A small image classifier, trained from scratch.
Training: 9500 steps, held-out accuracy 100%.
Rows from block 10 of a small image classifier, named by matrix and row number. Rows with one number belong to one neuron. Each number is 200 + 20 x the weight over its row's rms, rounded and kept within 0 to 999. All counts start at 0.
After each neuron's rows are labels from the 100 images, of 14848, where the neuron reaches its highest value: "strongest on" is what is common among them; "peak on" is the class under the peak. Only what is clearly more common there than usual is listed. The data: cartoon faces.
# fc1: MLP up (model.blocks.10.mlp.fc1.weight, 320x160), inputs 0-79
# fc2: MLP down (model.blocks.10.mlp.fc2.weight, 160x320, transposed), outputs 0-79

fc1.197,216,196,225,197,180,198,203,225,231,183,204,218,174,195,160,212,177,166,200,196,208,218,201,189,203,185,158,201,198,183,171,219,166,204,211,167,185,184,232,194,213,188,187,223,209,218,221,195,209,184,166,204,172,227,219,195,209,184,204,185,147,204,169,247,200,228,211,224,226,257,175,218,216,182,199,196,180,223,199,211
fc2.197,201,189,199,180,182,204,199,231,198,225,220,243,188,195,187,197,222,199,194,198,236,212,253,212,205,166,188,177,202,146,188,193,187,187,230,176,197,194,222,192,194,154,231,219,173,195,211,209,220,209,187,203,184,218,191,190,205,175,194,181,175,226,173,215,200,205,193,222,188,219,197,204,206,181,189,177,168,178,196,211
strongest on: black hair; a mohawk
peak on: hair

fc1.94,196,195,222,187,188,205,189,205,176,193,198,211,196,219,217,194,209,194,183,148,200,198,202,214,194,154,204,210,205,217,222,198,238,206,206,205,194,232,220,206,150,203,212,189,153,188,209,226,219,168,249,206,179,231,228,161,221,187,180,199,198,193,210,202,207,226,197,182,184,229,173,144,254,216,211,197,196,176,225,216
fc2.94,225,219,219,180,191,195,208,185,148,204,195,185,175,246,208,170,165,224,186,174,188,184,239,164,189,192,186,201,185,160,228,188,206,208,202,205,199,216,208,238,172,198,177,218,179,237,210,205,251,192,175,206,179,170,213,151,232,211,217,200,223,184,174,187,201,246,215,191,177,218,190,191,198,175,212,221,223,190,201,203
strongest on: red hair
peak on: hair

fc1.246,185,196,204,207,189,206,203,199,175,179,230,219,206,209,199,225,201,200,203,207,179,222,186,191,196,200,168,203,172,205,194,205,202,210,171,217,196,218,214,196,208,231,169,220,170,204,194,213,223,195,176,234,237,210,160,182,173,185,177,229,215,226,203,202,174,192,212,206,182,190,178,174,178,182,166,205,208,204,196,190
fc2.246,203,222,197,169,173,202,210,180,170,207,211,168,210,183,188,230,171,205,199,194,168,237,192,227,203,220,178,193,212,210,231,170,208,210,183,184,215,206,185,188,233,151,188,212,181,183,191,219,228,194,206,210,197,203,188,209,191,163,200,233,192,199,174,211,186,195,201,212,197,190,209,157,225,212,211,177,200,200,225,221
strongest on: brown hair
peak on: hair

fc1.118,204,196,223,196,172,185,207,166,210,166,182,218,181,159,182,218,231,189,202,176,183,174,199,225,189,212,197,195,203,205,210,205,171,185,219,208,185,204,195,172,194,162,209,199,214,182,157,218,204,166,204,212,175,218,171,222,214,171,198,200,210,165,195,217,201,211,174,176,223,156,183,229,198,203,199,186,197,217,199,183
fc2.118,173,197,183,206,204,226,219,144,157,200,208,222,227,194,198,184,188,201,177,186,187,184,235,242,190,213,210,185,225,176,209,249,193,194,174,202,214,228,198,175,179,163,201,190,213,218,173,250,208,167,211,188,227,208,201,204,210,206,178,194,223,199,199,198,188,233,197,175,220,197,207,164,225,209,227,190,183,221,207,207
strongest on: brown hair; red hair; a mohawk
peak on: skin; hair

fc1.106,200,226,218,189,203,209,184,191,216,190,186,208,245,153,201,192,201,225,211,201,189,222,185,205,170,177,236,202,196,199,167,197,162,205,171,189,224,171,173,207,221,188,192,224,227,170,186,189,174,202,199,206,211,190,182,192,204,201,190,186,193,187,176,206,187,235,221,234,198,190,189,230,206,223,183,246,224,189,183,252
fc2.106,189,210,166,199,228,200,157,196,213,198,203,197,220,180,211,187,208,207,185,225,188,183,198,226,174,190,235,232,197,214,170,233,180,199,188,170,232,218,186,193,181,206,194,215,205,211,213,212,185,193,221,140,207,157,193,216,175,204,197,205,222,202,204,208,170,205,234,217,231,202,200,226,196,202,187,231,195,183,213,201
strongest on: teal hair; a mohawk
peak on: hair

fc1.74,205,200,222,214,187,236,164,223,188,215,196,173,191,159,226,234,212,226,218,189,189,186,192,188,185,236,201,197,170,204,207,186,199,195,195,229,199,204,230,177,219,167,206,197,203,207,175,226,224,190,209,202,218,198,234,167,188,198,198,195,174,202,189,216,199,242,190,177,216,250,192,220,192,166,194,231,181,186,193,186
fc2.74,162,199,202,205,213,199,181,209,185,206,167,244,198,217,157,198,207,184,210,214,230,199,186,211,204,188,218,234,221,176,218,209,216,201,206,199,208,215,202,166,146,199,190,194,229,219,176,173,232,220,195,146,205,204,192,238,202,231,171,208,227,215,212,181,200,206,190,163,208,188,183,209,198,218,169,188,160,196,197,201
strongest on: teal face; grey hair
peak on: skin

fc1.116,178,181,210,168,191,167,232,212,212,202,205,185,171,177,190,226,197,240,216,193,188,201,186,217,175,189,171,210,211,216,192,195,185,210,212,216,188,186,223,204,185,223,193,187,176,159,204,196,181,200,201,229,188,207,170,224,231,189,172,212,181,233,228,203,202,241,235,173,175,206,164,204,207,192,221,206,206,232,188,188
fc2.116,188,165,176,208,226,177,222,190,195,214,165,194,165,192,231,186,201,215,193,170,195,220,205,180,211,162,223,218,202,178,247,214,187,199,217,176,201,216,218,202,171,151,179,175,174,203,200,198,214,203,220,177,207,243,221,224,184,188,211,200,204,210,204,165,204,213,188,170,186,212,182,180,204,172,211,210,185,199,188,209
strongest on: brown hair; a mohawk
peak on: hair

fc1.150,203,200,225,224,197,195,175,203,175,176,214,190,202,199,188,191,209,181,186,202,207,163,218,210,218,204,234,180,180,214,237,173,200,180,238,201,203,180,235,187,186,189,197,205,179,176,202,225,186,188,221,214,174,233,229,193,208,206,200,171,211,190,206,180,195,174,229,205,197,191,165,211,162,191,220,180,204,143,199,192
fc2.150,231,208,195,201,182,191,241,200,178,173,201,211,214,230,212,174,204,214,203,213,187,180,200,203,218,164,210,209,166,208,208,200,224,196,215,193,173,183,208,214,207,204,190,226,219,172,208,199,213,207,234,155,173,225,179,192,208,175,212,204,206,205,190,154,238,215,175,182,187,183,209,209,184,214,210,178,200,212,193,162
strongest on: red hair; grey hair
peak on: hair

fc1.166,146,201,183,199,210,237,223,155,190,181,181,205,225,189,217,191,218,230,229,193,174,236,198,191,158,230,193,169,193,205,184,189,208,167,237,207,199,188,199,176,203,220,217,214,194,196,223,214,216,235,186,241,224,191,181,185,170,204,195,214,202,210,195,212,177,201,234,207,200,199,186,150,231,189,219,213,194,217,228,210
fc2.166,166,210,178,205,191,212,194,207,191,211,209,156,240,226,180,184,202,202,214,219,204,208,193,204,172,212,173,184,184,210,198,214,183,210,193,175,189,185,198,174,205,227,200,220,169,205,181,207,213,227,172,235,202,207,202,169,170,194,187,228,211,225,171,207,182,204,208,223,215,191,164,131,217,206,199,213,212,213,210,223
strongest on: brown hair; beard
peak on: hair

fc1.71,207,196,206,196,211,205,185,175,211,174,195,218,217,165,214,205,235,216,179,193,169,172,202,225,180,214,233,196,220,221,225,197,183,192,194,186,197,191,187,224,224,191,237,196,217,170,194,178,194,208,197,214,167,208,224,248,215,225,188,169,178,169,221,169,147,212,183,216,197,222,228,232,192,194,184,200,213,164,196,203
fc2.71,210,226,182,220,211,194,181,163,194,215,216,202,256,213,225,195,225,182,182,212,195,195,213,225,216,189,250,194,208,212,196,214,211,202,203,196,210,221,212,193,184,229,214,195,206,217,207,189,181,197,195,178,207,208,194,252,189,210,193,202,185,171,235,192,174,185,194,223,230,219,251,227,151,215,187,231,211,181,149,168
strongest on: red hair; pink hair
peak on: skin

fc1.148,199,200,231,212,169,235,213,197,186,206,187,187,185,204,166,181,166,210,201,219,167,192,197,193,209,183,179,180,217,173,182,186,179,204,221,228,201,221,230,163,229,183,177,198,228,189,211,180,190,228,236,229,204,226,224,184,203,229,209,231,173,206,185,219,186,156,170,176,201,206,231,184,180,213,196,224,164,208,211,195
fc2.148,198,197,242,199,179,216,207,193,203,192,186,192,207,172,175,215,189,206,147,210,167,204,217,205,227,187,187,162,218,187,211,221,196,212,225,199,194,183,199,215,198,187,210,216,255,179,218,192,180,206,213,230,176,246,205,162,187,202,229,202,187,229,192,195,195,167,190,176,193,197,207,169,188,184,212,195,213,189,206,185
strongest on: green hair
peak on: hair

fc1.315,192,177,213,180,190,221,200,202,193,190,195,187,210,198,215,179,211,212,179,216,200,187,204,196,161,191,210,178,195,204,227,199,185,192,207,204,188,182,191,191,198,186,206,201,210,187,214,205,207,231,227,205,170,207,170,180,192,250,199,229,196,167,196,223,202,177,197,208,210,179,214,235,165,203,236,221,202,181,176,184
fc2.315,166,181,197,193,219,220,216,158,214,206,190,221,214,232,197,211,207,189,166,182,213,183,194,186,197,179,217,240,176,192,167,165,210,220,213,168,198,210,168,221,228,280,203,175,219,181,218,182,203,221,234,208,205,200,232,176,215,219,184,189,223,204,232,186,206,194,210,203,218,230,221,200,185,172,207,198,216,193,215,184
strongest on: yellow hair
peak on: hair

fc1.262,193,210,204,210,165,204,202,196,220,176,188,223,218,158,187,228,214,202,186,190,211,181,219,200,211,179,138,197,215,188,196,229,225,236,218,217,165,186,204,206,220,196,250,176,189,203,210,208,227,196,215,209,187,205,208,187,156,200,212,196,161,184,199,214,193,213,197,208,245,179,193,196,200,152,189,176,203,199,224,195
fc2.262,224,191,204,223,181,179,228,231,220,217,194,241,163,157,180,179,203,208,179,177,198,186,218,180,196,181,181,165,214,192,192,231,192,201,212,173,204,191,192,222,205,203,215,198,230,185,202,204,235,201,200,200,229,202,196,156,191,186,220,189,179,198,205,240,204,199,211,205,191,181,191,209,208,143,198,176,167,181,216,232
strongest on: blue hair
peak on: hair

fc1.124,185,218,215,185,194,183,202,216,220,166,155,215,201,191,204,175,209,221,220,190,185,180,207,206,199,185,222,212,181,176,245,190,192,227,192,215,220,213,201,216,254,194,223,169,221,215,190,223,202,225,201,216,201,184,183,201,191,191,217,236,206,208,182,206,193,213,210,176,213,243,236,169,175,168,190,192,186,216,210,179
fc2.124,202,212,190,207,199,198,176,203,200,182,180,202,206,199,238,178,204,208,180,209,204,212,183,175,223,227,206,219,246,193,218,229,167,205,195,226,211,230,196,215,248,205,241,202,198,177,179,226,217,217,219,213,149,173,162,181,218,190,217,225,183,204,214,202,198,195,202,183,214,175,196,172,200,204,194,228,182,226,210,195
strongest on: green hair; orange face; a mohawk
peak on: hair

fc1.232,205,152,226,208,198,191,213,208,212,201,216,203,183,210,140,198,229,194,216,183,206,232,152,199,216,183,199,181,214,170,175,198,226,180,204,212,197,221,201,176,190,180,197,212,235,192,245,186,182,197,194,208,191,211,174,167,215,205,169,214,154,198,183,222,226,197,182,185,229,215,181,183,177,198,194,212,203,226,250,217
fc2.232,179,194,194,209,193,183,235,210,203,189,225,207,180,168,170,202,213,213,195,217,194,205,206,237,224,217,182,164,202,204,219,204,207,225,213,167,171,204,213,210,192,156,207,190,197,180,198,208,197,199,192,264,178,218,208,198,200,190,180,195,159,201,176,212,181,189,184,174,230,220,155,193,216,201,211,199,226,224,248,203
strongest on: green hair; purple hair; a mohawk
peak on: hair

fc1.178,184,213,199,218,196,213,252,220,228,227,212,209,173,189,192,198,207,207,190,216,173,187,205,178,199,171,164,199,236,223,210,190,209,202,183,218,187,206,172,183,201,187,171,187,155,211,204,223,185,194,232,211,175,192,177,201,189,207,215,228,175,171,173,188,224,178,207,199,209,235,186,221,197,215,201,204,209,197,223,219
fc2.178,214,195,195,206,181,210,257,176,198,194,194,218,188,165,194,201,223,226,186,222,170,188,226,211,197,185,179,160,220,210,225,189,196,220,194,194,225,171,169,206,192,159,189,198,162,219,184,209,206,205,205,187,191,190,184,175,183,206,226,220,208,191,203,190,216,193,235,195,193,214,171,228,211,204,202,223,204,181,247,197
strongest on: green hair
peak on: hair

fc1.241,169,175,192,196,215,197,183,242,161,189,202,202,231,192,195,201,224,186,222,181,225,178,192,186,234,216,200,211,211,186,181,226,206,191,190,194,187,174,198,222,210,196,183,169,233,171,217,231,204,225,203,206,210,214,220,178,247,207,172,193,192,230,175,230,182,209,193,218,181,206,171,184,241,195,230,234,218,218,234,187
fc2.241,216,179,174,191,181,192,209,269,198,201,203,188,223,214,212,162,175,221,205,204,169,197,197,202,223,180,195,200,185,204,229,197,180,204,169,179,157,195,235,195,200,165,175,194,249,193,210,219,234,241,207,206,167,236,193,188,215,182,210,225,197,211,169,201,208,169,208,202,196,212,206,200,186,202,211,220,181,220,195,192
strongest on: yellow hair; teal hair
peak on: hair

fc1.39,229,219,207,213,179,209,173,243,219,214,225,222,203,210,241,200,184,210,187,191,202,205,163,215,198,206,170,215,217,204,238,227,159,204,199,199,191,230,222,190,217,167,208,233,198,197,192,201,185,221,209,232,182,236,199,205,200,175,208,253,185,205,189,212,175,198,183,197,189,171,168,206,230,187,180,204,187,180,205,153
fc2.39,231,177,204,201,204,206,184,244,205,198,208,216,201,200,232,207,170,205,156,168,200,216,165,216,225,198,149,219,194,175,207,223,235,211,198,180,204,195,191,207,185,184,183,236,193,207,191,213,202,178,205,193,191,252,181,188,218,165,210,204,210,193,192,199,235,193,193,227,230,199,221,196,241,186,182,188,192,167,196,177
strongest on: red hair; yellow hair; spiky hair
peak on: hair

fc1.141,186,189,258,203,184,201,209,240,234,200,210,193,222,177,194,224,201,234,197,202,225,203,192,192,224,175,176,178,213,163,179,227,212,192,219,207,189,228,202,194,178,173,196,208,210,205,187,209,222,174,180,217,192,196,207,208,220,200,181,189,200,205,201,210,216,220,206,204,185,200,201,195,172,240,164,188,223,172,223,205
fc2.141,224,204,194,200,186,216,200,167,205,191,208,191,195,186,201,216,187,205,191,250,226,173,207,218,180,178,212,180,241,210,185,223,195,189,178,218,211,213,170,187,174,210,197,223,167,213,207,158,223,157,182,183,209,171,169,243,188,213,196,230,209,216,249,178,217,201,205,207,190,190,204,209,185,205,205,203,187,199,209,192
strongest on: blue hair; cap
peak on: skin; hair

fc1.254,174,222,223,184,197,222,206,172,205,232,216,210,201,230,216,214,194,208,228,210,232,193,184,219,226,199,207,218,169,190,175,222,203,207,214,190,168,167,225,223,185,240,187,171,190,197,222,176,186,202,192,241,213,206,212,173,171,215,191,203,198,153,195,197,213,176,216,209,200,228,190,181,235,227,199,191,215,179,200,182
fc2.254,202,199,186,226,205,175,205,173,173,239,229,217,188,203,177,201,187,167,246,231,212,211,201,180,213,225,194,205,196,156,221,190,192,198,216,174,198,210,191,202,184,177,190,206,169,186,216,182,222,227,210,209,205,227,229,187,193,250,179,188,230,207,223,184,178,197,201,195,190,192,219,214,174,232,217,198,201,220,189,211
strongest on: white hair; curly hair
peak on: hair

fc1.245,183,228,203,225,186,192,211,212,207,238,182,244,191,191,224,188,228,166,192,206,182,201,171,209,219,145,183,184,208,221,197,187,187,189,200,211,215,182,238,195,216,219,219,197,213,222,210,206,207,210,214,235,181,222,168,223,188,193,215,195,172,182,201,181,188,189,189,224,207,226,209,248,195,225,190,180,192,185,182,218
fc2.245,202,194,209,208,200,180,232,171,194,183,219,203,192,172,223,174,233,168,220,231,194,198,201,199,221,160,186,165,196,214,187,186,184,202,180,202,247,159,192,226,228,206,195,206,233,225,175,211,178,204,202,200,188,223,180,182,205,154,218,173,184,182,220,200,162,192,197,213,193,220,207,223,197,183,186,199,182,174,218,196
strongest on: green hair
peak on: hair

fc1.37,229,213,232,246,222,247,223,185,192,205,224,214,226,193,180,196,214,204,181,184,198,198,168,254,215,200,199,164,233,210,196,208,201,198,203,202,212,199,200,213,220,196,211,219,171,195,208,164,180,196,212,265,218,172,193,188,199,231,191,184,179,214,178,205,176,195,193,206,182,197,182,205,167,212,174,200,224,209,200,210
fc2.37,213,228,211,240,200,245,221,196,190,186,230,202,219,216,231,203,211,183,157,231,161,216,240,224,223,165,207,180,196,209,215,195,222,169,193,201,238,169,219,231,236,173,209,220,226,202,174,194,183,193,215,220,209,203,196,194,190,191,207,195,204,183,210,186,181,191,189,184,230,192,228,201,184,223,179,178,200,218,207,188
strongest on: teal hair; green hair
peak on: hair

fc1.142,217,202,185,194,182,208,202,236,223,206,212,203,178,201,191,213,212,229,208,191,192,205,200,192,163,215,222,224,205,174,208,212,185,202,179,217,214,195,201,185,181,200,204,238,212,187,202,164,187,243,182,198,213,156,205,225,209,210,175,199,214,181,181,232,147,203,215,159,170,191,193,243,206,192,215,227,224,179,203,246
fc2.142,196,203,159,198,193,207,187,201,221,220,188,232,235,226,216,213,223,198,205,220,201,176,200,230,192,202,209,221,205,206,216,178,189,203,217,224,213,222,193,235,173,199,193,235,194,185,212,186,201,187,166,184,207,150,217,187,206,232,206,212,199,208,190,209,169,204,201,183,192,181,211,225,216,194,180,223,225,204,196,222
strongest on: green hair; yellow hair; a mohawk
peak on: hair

fc1.181,193,198,177,203,184,200,206,239,185,195,144,200,176,174,214,210,205,196,166,240,216,216,208,179,188,192,167,179,190,212,185,192,195,223,187,222,178,179,208,210,158,174,196,194,197,230,191,214,210,195,184,204,214,192,230,211,221,244,209,210,204,200,209,222,190,178,168,160,185,199,221,171,204,216,211,194,205,199,177,204
fc2.181,238,216,150,206,202,216,215,203,217,178,156,177,190,167,174,220,196,202,182,223,210,189,195,200,187,241,234,183,179,241,185,224,203,210,209,206,218,208,209,233,230,190,222,217,163,199,220,189,190,170,194,157,208,201,222,236,218,187,197,210,194,190,192,199,168,206,213,197,181,157,202,198,213,193,192,192,195,173,182,183
strongest on: blue hair
peak on: hair

fc1.251,206,212,236,237,197,247,217,189,195,197,201,173,232,192,202,177,186,217,219,155,216,221,199,194,205,198,223,202,188,160,195,150,217,200,200,210,238,180,167,200,194,218,178,209,158,186,222,222,196,230,179,179,189,252,201,192,216,204,196,222,195,179,166,201,175,213,207,190,202,226,183,202,201,229,206,194,189,172,215,190
fc2.251,192,212,198,236,195,202,226,223,198,193,229,188,221,195,213,208,202,211,189,193,218,217,220,220,179,202,210,240,208,175,188,139,208,214,192,215,205,207,191,233,220,230,193,199,154,189,217,236,193,163,205,195,161,206,206,168,212,195,185,211,206,205,188,193,174,191,209,227,222,200,220,192,190,214,195,200,207,201,216,210
strongest on: black hair; a mohawk
peak on: hair

fc1.62,179,198,219,203,155,213,196,204,201,208,227,224,220,164,201,214,207,217,202,209,203,199,195,207,181,171,179,199,176,179,211,200,202,224,206,228,162,205,165,199,186,211,211,180,175,188,180,209,167,182,236,220,198,186,214,187,183,187,182,220,218,202,202,207,189,200,182,167,208,170,220,179,186,160,184,213,180,202,209,192
fc2.62,203,218,224,192,177,185,189,237,206,220,241,209,196,167,203,209,220,194,222,210,192,207,166,206,177,195,200,223,186,190,197,204,225,185,211,211,185,180,171,159,189,224,205,202,203,161,171,180,192,164,229,191,181,190,216,190,199,161,183,206,227,205,194,229,208,186,176,179,228,180,208,191,185,202,213,184,164,196,238,213
strongest on: brown hair; crown
peak on: hair

fc1.117,172,187,239,207,227,153,221,162,164,177,185,186,190,194,199,186,196,218,210,166,232,222,197,200,174,203,206,176,198,198,200,193,170,232,193,194,191,205,200,225,232,194,185,169,216,152,220,213,213,211,200,176,185,218,214,238,187,210,184,196,188,169,146,202,186,197,197,183,188,187,177,211,207,232,190,200,214,204,211,200
fc2.117,177,193,207,211,221,179,193,192,167,236,198,196,214,142,201,226,200,231,164,189,201,201,219,233,193,194,198,225,224,174,201,242,164,196,195,183,228,221,223,181,214,154,211,175,207,164,164,199,186,183,210,221,192,217,201,197,197,207,195,212,167,200,192,189,183,175,223,181,208,219,185,211,215,200,215,202,234,201,199,209
strongest on: white hair; a mohawk
peak on: hair

fc1.304,187,225,227,215,230,187,229,228,189,197,173,209,181,188,203,203,203,226,219,191,202,213,212,205,200,202,206,174,200,240,229,209,218,165,214,210,191,197,195,218,176,176,206,169,162,213,214,193,199,221,223,214,204,189,192,176,236,187,206,192,206,175,186,181,149,213,214,203,168,183,186,151,199,206,184,182,188,233,246,181
fc2.304,190,239,193,215,206,174,182,202,196,212,236,207,196,185,184,209,193,179,198,216,199,227,208,229,203,241,174,207,222,225,194,231,180,207,223,194,190,221,197,188,165,164,215,192,126,177,183,227,196,168,187,231,230,226,219,187,219,205,202,211,141,187,198,214,222,185,183,194,228,184,190,185,222,188,197,177,235,225,195,208
strongest on: red hair; white hair
peak on: hair

fc1.261,209,206,242,229,185,200,225,208,182,221,216,179,175,189,185,208,207,213,166,195,234,218,175,219,178,175,184,212,216,181,218,178,182,152,176,229,200,222,183,207,220,166,218,177,201,196,201,196,204,217,226,230,189,198,194,192,185,191,200,219,186,196,183,205,173,208,209,227,208,196,206,187,148,213,198,212,194,164,177,221
fc2.261,184,216,234,212,195,180,236,231,183,222,230,173,196,181,186,213,207,192,197,203,208,211,216,204,180,197,220,223,204,171,205,197,194,181,191,216,181,201,189,189,224,157,216,176,248,220,189,184,200,191,219,185,179,196,178,178,217,186,195,212,190,211,198,221,179,229,215,196,218,252,195,194,177,208,218,208,225,160,179,233
strongest on: red hair; white hair
peak on: hair

fc1.267,171,225,229,206,181,191,211,209,211,195,184,183,198,187,196,198,200,249,192,213,233,221,171,192,180,211,184,222,197,176,188,234,192,210,186,160,199,196,196,221,201,199,210,175,196,224,205,220,198,204,189,212,172,201,195,178,195,202,200,197,210,196,223,176,222,202,234,188,202,181,165,160,223,167,184,220,182,223,205,211
fc2.267,195,210,202,187,187,188,181,205,225,198,205,189,182,177,198,187,211,239,225,188,213,191,162,209,192,202,192,214,199,190,196,235,218,216,154,140,159,235,173,215,193,218,185,208,168,246,205,207,211,186,206,198,212,221,191,196,217,201,206,229,195,195,213,174,215,213,224,206,202,177,179,194,181,197,191,222,188,195,190,197
strongest on: brown hair; a mohawk
peak on: hair

fc1.295,189,212,234,189,196,171,208,195,193,189,206,201,216,191,206,175,220,193,195,221,216,231,196,220,215,178,208,182,188,198,243,143,156,182,210,198,227,197,199,158,171,205,239,196,176,203,191,202,213,258,211,221,200,196,176,200,222,208,214,175,218,163,185,198,206,216,205,208,207,194,197,201,196,213,218,215,191,204,197,239
fc2.295,166,224,226,199,214,210,200,185,205,208,244,188,222,206,181,189,194,172,199,182,221,186,204,203,209,171,193,229,217,197,205,169,158,216,208,199,213,200,228,212,147,221,225,182,156,224,190,227,201,199,207,198,242,173,175,207,197,224,199,184,165,206,186,197,194,226,173,218,197,216,194,175,198,206,204,227,240,203,239,216
strongest on: blue hair
peak on: hair

fc1.191,176,171,194,209,209,237,204,218,196,187,230,211,179,223,189,190,196,194,214,175,214,186,190,192,198,224,189,188,216,205,226,183,212,224,228,203,222,193,229,218,185,206,196,216,228,202,165,224,210,208,192,243,168,192,152,200,169,209,191,179,190,172,205,221,196,196,197,223,165,198,201,219,182,196,162,180,168,220,188,238
fc2.191,205,201,220,206,184,204,208,177,234,198,218,156,188,180,211,211,192,185,214,169,172,222,208,241,202,232,173,176,192,168,215,201,175,195,198,185,190,195,194,212,223,191,224,179,191,208,171,203,208,195,190,227,186,186,188,237,205,208,230,189,177,209,192,210,155,219,189,201,178,203,202,190,223,268,227,199,204,176,233,203
strongest on: brown hair
peak on: hair

fc1.253,180,186,238,189,228,191,189,194,213,200,231,221,175,199,226,193,215,215,216,205,199,184,206,201,188,160,168,229,219,243,211,190,218,201,194,223,193,194,199,188,158,176,252,224,182,224,191,205,196,196,193,234,201,194,199,211,178,216,207,199,224,229,150,206,190,204,211,200,243,188,191,181,158,177,191,210,162,224,201,196
fc2.253,177,193,197,193,217,170,191,202,242,196,210,210,205,164,238,181,196,189,193,181,183,199,213,187,218,254,214,209,190,208,215,180,223,201,185,190,191,188,179,195,181,183,242,186,210,182,223,214,179,206,200,198,178,237,188,233,178,182,203,223,175,167,167,209,169,187,237,191,225,179,209,210,187,204,239,178,207,215,194,211
strongest on: teal hair
peak on: hair

fc1.52,205,184,231,179,184,191,193,228,198,192,179,201,200,200,211,186,205,250,178,160,182,155,209,193,178,195,209,224,242,225,194,216,217,200,233,200,174,223,191,222,224,212,185,196,166,176,203,229,219,172,167,226,185,219,190,198,187,203,157,221,216,184,203,210,195,233,229,195,220,184,193,217,199,232,158,191,225,191,221,173
fc2.52,220,200,234,176,186,220,190,229,247,214,211,222,213,217,240,222,222,224,189,187,218,155,218,187,184,228,209,205,218,161,197,207,216,188,196,217,200,176,163,190,228,202,191,188,183,176,198,192,215,224,160,175,167,181,176,194,179,177,200,201,205,186,217,187,209,247,195,195,205,183,193,209,172,207,189,189,197,195,188,160
strongest on: green hair
peak on: hair